Weights of a small contrastive image-text model.
Model: 32-pixel images, encoder arch poolformer, encoder norm rmsnorm, encoder activation swiglu, encoder patch size [2, 2], encoder depths [3, 3, 3], text encoder norm layernorm.
Training: adamw at rate 0.0015, 16200 steps.
Data: trained on rendered made-up planets, 195000 training examples, 21.3 epochs.
Rows from block 4 of the image encoder of a small contrastive image-text model, named by matrix and row number. Rows with one number belong to one neuron. Each number is 50 + 15 x the weight over its row's rms, rounded and kept within 0 to 99. All counts start at 0. After the name is the row's rms in percent of the matrix's.
After each neuron's rows are labels from the 100 images, of 14848, where the neuron reaches its largest size: "colour at peak" is the nearest of a few named colours to the mean colour under the peak. Only what is clearly more common there than usual is listed. The data: rendered made-up planets.
# gate: MLP gate (encoder.blocks.4.mlp.gate.weight, 512x192), inputs 144-191
# fc1: MLP up (encoder.blocks.4.mlp.fc1.weight, 512x192), inputs 144-191
# fc2: MLP down (encoder.blocks.4.mlp.fc2.weight, 192x512, transposed), outputs 144-191

gate.447 096:57 78 54 58 23 47 77 50 50 56 46 23 70 50 67 40 49 41 44 45 66 62 27 64 45 51 50 28 20 74 34 63 66 40 57 50 67 70 64 52 55 51 52 59 39 58 38 64
fc1.447 083:24 45 79 44 39 40 28 35 40 64 43 24 42 64 57 50 58 50 76 56 61 63 58 47 29 31 37 62 77 49 48 78 21 34 56 55 69 40 22 49 45 62 49 35 30 90 50 48
fc2.447 092:82 70 49 49 57 71 84 47 63 54 49 49 61 55 50 74 27 30 44 62 45 42 73 49 42 52 51 55 37 55 62 37 43 47 53 59 67 74 76 49 73 53 39 65 32 49 49 66
colour at peak: grey

gate.229 099:77 42 35 64 69 51 73 51 72 55 49 31 59 63 20 15 50 54 53 17 47 45 63 66 43 41 38 88 40 43 75 48 43 50 63 67 48 28 62 77 55 41 28 83 72 55 50 50
fc1.229 094:70 53 47 50 35 51 39 45 47 40 69 40 55 28 65 54 42 62 48 68 45 47 43 66 30 59 71 70 43 56 34 67 59 47 37 52 76 59 69 51 47 27 95 49 16 34 53 46
fc2.229 102:51 46 51 56 32 58 48 64 66 32 70 56 39 53 48 61 63 38 51 74 49 69 41 52 12 41 44 57 38 49 54 66 46 68 38 47 53 63 27 55 25 46 13 61 77 66 48 61
colour at peak: pink

gate.414 097:01 45 65 46 56 58 46 36 27 41 62 36 31 31 65 52 52 50 36 50 56 47 50 46 74 38 37 47 44 51 44 38 52 63 50 48 46 43 81 47 32 41 57 51 74 60 48 89
fc1.414 095:50 59 32 52 86 44 61 56 52 18 63 55 67 61 50 54 36 44 60 50 90 52 28 19 34 24 66 53 27 21 18 54 69 34 39 48 85 55 63 45 45 53 55 37 32 56 86 50
fc2.414 091:62 56 38 45 29 51 55 38 66 43 51 68 45 46 43 69 52 45 71 41 59 40 65 82 26 15 55 32 73 45 58 38 71 75 31 73 26 57 68 46 50 05 12 68 62 57 54 50
colour at peak: grey

gate.397 100:54 48 40 66 58 62 62 57 52 25 72 54 53 36 61 42 13 42 72 41 45 59 26 58 50 44 71 36 94 37 57 44 51 48 57 39 29 50 20 32 44 69 57 56 42 66 43 40
fc1.397 096:40 64 62 53 57 35 60 67 47 57 55 50 51 42 81 54 22 56 50 71 59 48 30 82 26 62 50 52 56 67 51 33 47 91 44 40 82 43 76 54 40 35 41 73 48 43 52 54
fc2.397 114:46 41 44 47 50 75 49 50 57 42 46 28 63 53 41 33 58 40 79 41 14 42 66 25 48 50 60 30 58 37 73 55 54 53 55 66 71 66 52 53 69 75 31 33 56 19 46 40
colour at peak: pink

gate.421 096:47 40 50 50 65 53 34 31 62 46 42 48 46 59 18 44 63 73 59 54 44 40 27 57 45 27 34 82 35 52 99 84 86 28 44 64 52 54 56 49 65 73 56 24 49 47 43 38
fc1.421 101:55 33 30 38 71 56 48 48 48 58 42 63 65 78 22 61 49 36 53 23 58 82 40 47 34 50 50 29 51 59 38 59 42 19 52 59 47 62 31 89 32 57 63 71 68 46 49 49
fc2.421 103:58 57 44 49 48 41 51 50 54 27 86 51 51 63 50 30 67 54 47 29 51 54 38 48 83 58 57 44 51 45 35 73 65 59 35 32 72 38 21 53 56 44 17 61 32 85 47 45
colour at peak: blue

gate.80 097:02 57 63 53 48 51 56 28 24 56 60 37 44 26 77 99 48 63 55 41 48 50 45 47 18 46 40 31 48 21 54 66 41 40 63 50 30 39 49 43 75 72 61 54 49 16 66 65
fc1.80 091:20 39 56 61 36 44 76 58 24 67 27 65 49 46 49 48 41 62 75 43 63 55 57 40 64 50 44 30 69 18 48 31 50 76 22 62 50 52 43 72 58 04 45 53 51 37 34 37
fc2.80 109:48 61 43 30 54 36 76 71 45 85 60 33 49 55 52 68 40 49 55 65 57 48 48 70 18 48 40 48 53 71 54 57 73 30 56 33 35 48 61 60 50 91 14 35 33 41 62 47
colour at peak: pink

gate.262 111:57 49 59 52 43 62 38 47 65 60 46 61 46 54 40 52 42 49 42 31 52 51 54 25 48 41 32 81 60 41 36 31 26 32 53 56 57 59 62 62 71 51 53 60 50 40 50 51
fc1.262 100:55 36 49 19 48 48 43 57 73 46 39 50 53 56 47 41 54 47 65 50 52 18 66 67 37 49 60 72 48 61 51 49 37 92 18 66 45 47 34 17 47 64 59 73 52 09 55 40
fc2.262 101:52 49 76 62 57 27 28 56 41 52 38 80 56 46 48 30 44 52 60 48 63 34 43 68 51 47 59 52 61 37 52 68 35 39 42 58 33 58 57 63 50 84 52 75 26 58 45 61
colour at peak: white; pink

gate.502 111:51 55 47 38 59 56 60 51 59 51 44 49 50 35 25 50 80 49 79 83 46 35 60 51 40 78 45 68 47 62 52 55 48 53 33 36 75 58 50 37 52 17 86 69 64 42 36 70
fc1.502 096:55 46 62 61 39 45 14 75 40 70 56 37 51 56 54 51 55 26 46 45 48 60 72 32 56 47 63 32 31 32 40 56 53 60 55 55 68 20 32 53 59 40 74 56 52 49 64 61
fc2.502 089:48 74 29 31 46 34 59 24 68 80 87 66 42 67 29 51 32 56 39 66 19 57 67 51 16 54 50 30 38 37 53 72 53 49 50 70 89 48 58 81 50 37 52 19 61 51 23 35
colour at peak: white; pink

gate.87 086:77 40 63 46 79 51 53 07 48 54 59 43 68 67 31 64 51 46 61 36 45 50 35 49 72 64 56 49 41 49 48 32 51 36 60 37 58 60 70 47 50 85 73 51 42 41 52 52
fc1.87 101:34 54 50 83 51 40 50 39 34 51 55 22 21 69 50 29 54 73 19 49 46 49 51 58 50 34 31 40 11 53 51 56 63 24 48 17 43 69 46 37 61 44 46 40 46 39 33 65
fc2.87 095:31 74 13 53 55 37 35 56 56 63 75 62 53 66 43 57 40 59 76 57 62 42 34 49 11 51 90 56 53 63 19 24 45 36 23 23 58 37 58 46 50 24 56 54 53 46 73 64
colour at peak: grey

gate.483 107:16 52 53 49 36 02 44 44 35 80 80 86 49 48 50 63 23 49 48 37 49 57 47 49 49 50 45 51 46 50 61 88 50 48 37 74 53 54 41 28 24 45 65 60 87 49 42 67
fc1.483 115:38 39 34 60 52 48 58 47 52 08 47 71 27 72 50 42 69 66 56 53 64 21 46 54 51 47 14 60 73 55 48 54 52 46 24 40 53 46 44 51 74 37 33 50 49 38 13 43
fc2.483 109:56 30 46 49 41 30 66 32 48 60 46 36 12 64 56 69 67 43 56 20 48 42 45 36 46 42 53 49 23 56 44 59 51 86 40 56 72 49 65 67 68 50 41 43 28 82 68 32
colour at peak: brown

gate.279 102:47 99 23 51 35 48 48 49 53 46 54 00 44 60 26 48 77 63 49 55 25 15 55 51 49 77 53 51 53 44 62 44 67 55 56 84 45 60 44 48 30 42 62 36 31 65 49 30
fc1.279 097:52 17 65 67 54 44 45 47 52 62 70 53 42 62 62 54 41 58 36 50 37 68 35 50 39 38 23 63 61 50 42 52 33 50 67 57 82 39 59 49 38 54 54 47 49 36 68 38
fc2.279 099:13 56 19 26 48 45 52 57 50 49 52 51 58 56 25 34 59 70 48 59 29 60 44 41 50 64 27 41 42 37 63 64 44 52 41 46 66 47 53 99 64 74 50 55 50 50 65 74
colour at peak: grey

gate.120 105:39 50 26 37 58 16 41 52 25 44 56 62 30 50 62 54 50 60 41 29 46 53 57 31 30 73 69 52 55 68 78 45 48 19 70 53 41 49 19 72 46 44 50 50 35 87 64 60
fc1.120 103:70 40 48 57 28 50 85 51 75 31 48 25 55 50 77 15 72 67 48 53 50 47 34 42 58 51 48 51 32 72 38 34 39 38 70 44 63 67 65 50 51 47 59 59 57 49 36 27
fc2.120 114:48 42 38 55 32 57 30 56 47 13 46 79 48 47 71 55 37 52 68 50 37 71 77 34 36 61 51 34 48 60 45 41 69 95 69 53 42 34 70 44 52 53 62 48 58 72 42 39
colour at peak: brown; grey

gate.357 102:73 31 49 50 59 78 50 45 50 52 65 43 28 18 56 28 84 41 85 64 69 64 17 45 40 49 31 92 46 94 25 55 39 47 41 64 59 63 54 54 56 50 43 36 49 48 49 60
fc1.357 094:77 58 31 69 53 57 48 30 23 31 55 48 40 72 45 45 59 53 56 41 41 46 61 76 49 80 64 50 45 54 63 50 33 57 69 49 73 99 54 51 51 96 49 32 70 31 48 78
fc2.357 102:48 51 69 54 48 65 24 66 52 49 53 45 45 33 50 55 60 39 51 88 83 33 45 37 74 55 37 41 48 46 52 48 87 59 67 37 28 57 48 80 71 75 43 32 45 60 56 61
colour at peak: pink; grey

gate.393 094:71 52 47 35 59 55 49 28 31 51 56 49 35 51 56 60 54 49 51 52 62 63 16 73 51 51 45 99 24 28 59 50 59 26 45 69 64 35 61 52 50 45 67 31 47 82 59 52
fc1.393 092:44 14 60 58 34 56 41 50 51 57 38 18 71 60 70 20 42 39 32 51 53 74 58 65 49 29 67 59 50 24 57 47 45 37 49 66 40 64 40 56 34 61 67 53 42 48 87 41
fc2.393 103:38 68 64 78 60 53 43 48 44 25 23 86 57 30 71 52 66 68 46 99 35 48 48 62 28 58 78 55 49 50 48 54 47 39 42 56 52 52 57 54 45 50 59 71 49 40 49 50
colour at peak: white

gate.182 102:59 26 21 48 27 50 41 44 40 73 50 69 51 47 31 52 34 57 44 43 49 26 45 50 37 55 45 52 46 47 50 44 14 59 62 67 61 57 50 33 66 63 28 38 49 30 61 49
fc1.182 097:70 63 49 75 44 57 47 76 51 43 35 84 50 52 64 35 26 39 45 45 66 50 50 53 63 38 47 34 73 55 47 46 62 41 33 29 45 47 54 36 30 41 50 29 35 37 84 43
fc2.182 107:58 44 40 46 25 46 56 49 50 58 24 50 37 32 62 55 34 84 53 33 46 44 37 58 29 29 60 30 39 51 40 57 45 45 48 77 48 52 51 33 51 48 58 39 47 39 52 46
colour at peak: pink; grey

gate.61 103:48 45 38 61 54 83 40 63 64 60 47 67 38 22 67 81 63 60 58 49 42 54 53 59 30 62 46 40 50 43 52 49 63 47 61 57 12 27 43 62 24 65 49 25 31 51 49 66
fc1.61 106:57 51 56 42 43 44 12 37 54 46 36 65 62 50 48 62 64 85 59 60 70 42 80 25 59 29 44 80 55 48 85 66 40 50 71 65 34 45 29 78 42 64 04 80 21 54 50 57
fc2.61 112:47 77 66 48 31 39 53 35 59 54 61 29 54 32 49 25 51 68 72 68 44 53 45 52 61 54 46 73 67 56 45 47 59 41 44 50 60 66 42 55 72 43 41 58 75 61 11 56
colour at peak: orange; grey

gate.257 097:62 59 61 49 51 57 59 58 54 33 74 29 90 45 37 52 66 45 33 49 30 64 40 41 51 51 56 68 36 79 43 80 54 21 49 43 53 55 88 43 23 59 67 54 60 28 51 58
fc1.257 096:13 50 62 50 45 49 38 48 34 44 64 54 47 42 31 55 47 55 24 24 42 51 48 24 65 59 65 78 16 51 66 51 52 62 47 51 53 40 40 34 27 37 43 40 54 45 50 58
fc2.257 114:49 26 62 34 48 28 52 40 29 17 20 51 51 61 49 51 49 42 25 74 67 54 58 53 60 68 37 48 65 22 59 30 45 51 47 30 50 48 45 20 50 31 50 48 54 76 47 64
colour at peak: grey; brown

gate.50 092:35 56 15 55 62 39 49 79 43 52 27 70 66 59 67 31 54 52 82 26 49 61 34 68 45 11 44 28 44 48 65 37 43 45 56 60 17 27 70 27 45 45 38 42 14 69 39 68
fc1.50 101:47 46 28 70 41 52 46 52 55 48 71 41 31 53 54 49 67 42 58 38 39 49 71 53 33 72 39 44 55 51 43 43 30 59 47 72 74 72 51 68 49 65 46 47 35 51 43 41
fc2.50 103:26 26 84 67 45 58 36 38 53 63 48 49 48 37 46 42 30 53 66 79 82 46 38 49 62 64 56 60 36 40 65 34 29 88 32 89 57 40 51 70 25 43 62 59 53 24 48 54
colour at peak: grey; brown

gate.111 094:19 35 39 29 57 37 56 42 63 05 40 35 49 37 56 15 51 38 46 66 51 50 40 30 50 40 64 31 56 85 55 43 45 54 17 55 79 72 55 35 72 35 70 33 50 22 53 59
fc1.111 096:45 41 33 50 48 51 30 49 50 39 30 55 60 65 24 73 42 20 61 40 55 76 97 43 46 60 54 34 85 49 49 50 61 61 57 34 45 66 40 43 43 50 60 72 32 45 63 52
fc2.111 100:44 31 34 23 55 42 45 44 24 49 45 60 70 45 31 33 54 31 22 62 45 65 33 85 50 63 61 76 44 47 53 55 51 54 66 53 49 54 72 22 57 15 57 45 39 65 41 50
colour at peak: grey

gate.208 095:51 23 29 60 17 40 29 49 48 52 65 31 46 50 35 61 44 73 51 45 50 49 68 42 58 50 61 48 49 57 42 21 36 41 47 43 65 50 27 50 41 84 60 78 22 56 45 58
fc1.208 106:17 41 61 33 18 61 54 28 50 43 42 50 63 48 56 48 46 30 49 30 58 45 30 65 41 49 51 64 46 45 54 54 59 56 44 46 45 68 51 31 48 71 77 55 64 34 57 69
fc2.208 098:74 59 55 77 60 39 55 50 35 49 54 38 08 34 49 42 91 26 44 63 50 52 63 32 56 45 58 61 58 50 49 84 45 23 38 36 60 66 70 40 51 69 60 75 72 42 50 45
colour at peak: grey

gate.227 107:65 55 36 54 74 82 50 50 63 70 40 34 46 40 55 42 70 33 37 53 50 73 56 50 39 57 74 35 62 45 64 74 85 31 72 82 35 58 63 39 75 90 50 26 52 48 51 49
fc1.227 115:47 67 64 24 48 41 05 30 50 60 48 60 51 79 44 47 30 37 53 36 66 58 61 50 45 20 49 49 64 51 50 48 45 21 44 51 93 27 76 36 39 63 53 54 54 47 79 48
fc2.227 131:41 52 43 57 38 60 47 35 50 51 52 45 46 54 49 30 69 55 48 38 74 42 46 56 45 41 45 37 57 50 62 46 02 62 42 42 48 58 53 90 94 43 64 67 33 47 49 77
colour at peak: grey

gate.42 099:77 62 74 18 48 77 36 37 48 73 22 56 44 65 62 88 50 50 45 49 60 41 25 50 47 60 68 19 71 51 55 58 58 33 56 61 56 60 37 47 37 59 49 43 48 65 43 48
fc1.42 114:27 46 41 35 73 76 33 34 62 56 47 48 52 30 48 37 51 67 58 42 46 66 59 49 24 45 48 61 48 51 41 50 58 52 37 28 24 47 48 71 39 48 35 35 37 75 46 48
fc2.42 131:50 72 52 50 55 45 54 55 30 70 37 40 76 61 56 31 36 58 19 55 50 40 56 60 49 63 66 62 25 55 59 63 48 68 59 56 50 61 48 66 47 53 50 43 47 37 51 39
colour at peak: grey

gate.20 078:47 49 61 47 51 54 48 71 55 58 54 44 39 53 50 64 43 45 65 46 26 52 46 30 67 63 58 49 42 39 32 16 67 46 60 40 65 41 62 97 60 58 47 41 58 66 50 53
fc1.20 097:57 56 60 54 36 41 52 47 72 47 52 51 98 59 45 51 49 48 94 45 47 54 50 27 39 58 52 44 31 66 54 39 50 40 71 41 42 79 52 40 51 45 61 43 55 41 48 41
fc2.20 090:45 37 60 60 55 54 58 26 37 49 72 45 16 56 47 49 53 78 70 48 41 52 23 50 45 77 59 49 33 56 19 50 48 26 56 39 45 32 46 19 67 45 69 76 37 50 86 36
colour at peak: grey

gate.296 098:45 70 54 42 51 26 39 50 64 59 62 77 50 71 14 65 61 48 49 50 57 49 48 59 36 73 65 53 51 32 80 62 66 51 51 57 75 37 54 57 25 70 56 37 50 54 55 37
fc1.296 107:56 57 61 65 68 55 46 67 63 41 31 50 14 52 46 47 56 60 60 61 45 54 52 49 38 43 51 55 34 59 47 48 64 16 45 37 42 47 67 35 57 00 45 64 78 40 43 58
fc2.296 103:32 59 56 50 79 58 65 55 66 70 56 48 50 73 26 69 39 19 37 11 61 72 55 47 45 34 64 36 51 72 46 32 90 57 48 53 71 79 76 68 60 69 25 49 51 55 40 44
colour at peak: white